Weights of a small image FSQ autoencoder.
Training: 23800 steps, batches of 64.
Data: trained on rendered scenes of coloured solids on a plain floor, 195000 training examples.
Rows from block 0 of the decoder of a small image FSQ autoencoder, named by matrix and row number. Rows with one number belong to one channel. Each number is 500 + 40 x the weight over its row's rms, rounded and kept within 0 to 999. All counts start at 0. Numbers have three digits each. After the name is the row's rms in percent of the matrix's.
After each channel's rows are labels from the 100 images, of 14976, where the channel reaches its highest value: "top examples" is what is common among them; "place" is the part of the image that holds the peak. Only what is clearly more common there than usual is listed. The data: rendered scenes of coloured solids on a plain floor.
# convs0: first 3x3 conv (decoder.mid.0.convs.0.weight, 128x128x3x3, each kernel summed), inputs 0-127
# convs1: second 3x3 conv (decoder.mid.0.convs.1.weight, 128x128x3x3, transposed, each kernel summed), outputs 0-127

convs0.41 093:532551472504510440541516489474513425563480413466525525544357525503454488470525485484470490521579518520516493449469592522560484462525543540556430541395514495441554581505466492506537510481479503498503533460526458515462504445526505478504466443533468513565484528518538472540504523474530474496449573492503531471454437488498501504520529471480492484539492567500526523524531416455468506399516
convs1.41 114:581506511498487506481533508514481515485530531465503543506483493465512475544513483536512441515532566390480576426476472520575505488415486439552568527495496461499503563514483506511400475469545481492486484451395477524531552527468611486443453448495497524496513477399588511504506480463442493509461494541476460534517509594480478541490487496538506518553516509525539511478537490447550456443482
top examples: red object; pink object; its colour: red
place: middle left

convs0.91 078:529559558554515552440542472487515516512487392537490527530472471564548462450515471569496496512518483435500494480431454452469451469475461419496450501525492544539505550468481426499464439477525442529490467521460432510521533499545483423458529438497458424561478439541532534548537518414543507423463492519542592533449493509510518497500509555470448507537513517455458497527489553456487496522511
convs1.91 109:460528516502480488566496505589462468423494535515479521555593580386437530500506516482530502495495589537516505491456476479514585497513443526490454461511549546469470515501513484508493559606494548519572509479544472461461516506503504514554540517434536562587519507496457483445493453512475491428476429464518530421506462515504536495485447492515504413482489430475444473510512495486518455503513
top examples: count: one
place: top left

convs0.25 084:483562521459484512427486535614475403511459446511456503420478477464476532506518490489499428503457554523510543437527519444447470548549527576434555522510581452489454559501390538537575536474456495526570508518520503495437483487560438513488531484479446478474504484537502457497574462556514440493480512517530493425447491532452460503557477531503498514506511476510469454515496509475494504529530
convs1.25 092:548479590569477551439505525484497507482433462454525512509572499588524572464576514482578499436501523569490514479432478488474469456482470495475510480516457537555502523470455453486562481463458534547519465472475513463474486548489478461487487518545530470464535484517432547577498531548478451427465522427564606522492525459494477509489537511467544537464508586502489480546534488492450566487549
top examples: black object
place: bottom left; middle left

convs0.17 090:491544461512558528587513480545469430468513478482466491500490473478465480519445519464459496470450573532478584470505486462439519500460478550534514482495509458438440485472436479441483552494441474585488502430529437500487499553509453524527519505527443482496463508518478448529580452509498448476494508498506545502450443442447428527489447489525458561523589519548500534448388584476520516533495
convs1.17 112:531560545545504486481501490488518498435492531540497458552494507603489534483475488530512515487479394526461480490500483509477506492506508525462517429522436466518454403486512487523499516431458534533475473515528513476512456530399485493530504498508484483458557469496410499511554514597499496508479544503470507505522576513499561487493494490433538498482528512461457382552497367487415562512440
top examples: yellow object
place: middle left

convs0.92 079:507503505533480525537524539541567535572489418568517480539486518506545539442469474558530502495510431521510429524454518570451419543418465436463436504453469446560523493581498484512548486555455420491509500467457467525497510465497556496482527456479461511509431490552522565452478520505488521472515521442513519553479517448562529506464569479478464426504544465469505495472574570519493485443541
convs1.92 090:461529477511488527502478475519509505502558500533478513469553537454516510459495558508459454498484521516546487549535484498524474501460452530516472469433488586539412572504504515510510458545479515452396470486532512480503503491522495493512557563529541568598537517527444557497424548613454457437563474512486490483472512549431489464567504538537427446465552415444494495579496521473472503508516
top examples: count: one; black object; its colour: black
place: middle left

convs0.89 101:470539478549527446533498548533490479546516495533561522574516494456458517474504503493474510506558437539420419531460459583456505483473506559413466443476488421562535490514467498478498565484451533528545561449565473541504445470506517458521401468505473466474464536458521536452438449503478490527511530533501499530540486442572520537426508510396495484473522504486575489515445545524526520504472
convs1.89 095:498461438478537610497571519495569521522542452501479486478481477501537468409464525432471537501506461525494503488464511506482495521484481526484535525489507530506485463521463458503467544532531457433478526488519548519557410467456488514509532531496389566520485497516454521445477474493531475557541493544399529474499582548492527424526473523539525583485515479433457466581502561536513564513419
top examples: count: one
place: top left

convs0.83 114:538548481454528533532529477527476487539473441421563518557449509569564568443484524540472426498515451530459447414441469526487482445471504438409473474458486463488448462477447518495554520522478452544508513498586514536455513441453462533533470484477457519474501594522473428471535534506521477516470503436512449491520515432535480507463456467434489454463520480532517538439504435551488487512475
convs1.83 081:481587433466508489520504472594541507522512525473501437476440529518488479501500478509478479478534591450483491439465535523500408515433544510612489466502475491507479532538463521527488456414496529616472489518537572452518556510513483533447513504496533529500496485495499489538566466491513487462544542516546506443500556463468478474497475461541483554495623430512483550568535517451524532462493
top examples: count: one
place: bottom left

convs0.125 081:466507512574569521540471537536514494449497507487440476521471501460487492437483522524562541566472487500445481510394496515528486510439513480528530494477499499551539539524441538488529508436545509535560527506571426530518544559526504558525528359507496538502504538505510513521466535510509500525520502529560569538558561530532503535543412584556542467506527478483498497541512386519508541544529
convs1.125 078:547573446489489473455485501580453522511497508515406472532532556502530487478532474445531484551418504509423456513439536649536449462489486462438539473468455531470374485480546504480536484402495502488466549496453485532559545468460495521460455512445477458484474483505477517487533527475530509424543501494519524526510496472478511521460489519443507544508571489516514469507567512469456475460527
top examples: yellow object; its colour: yellow
place: top centre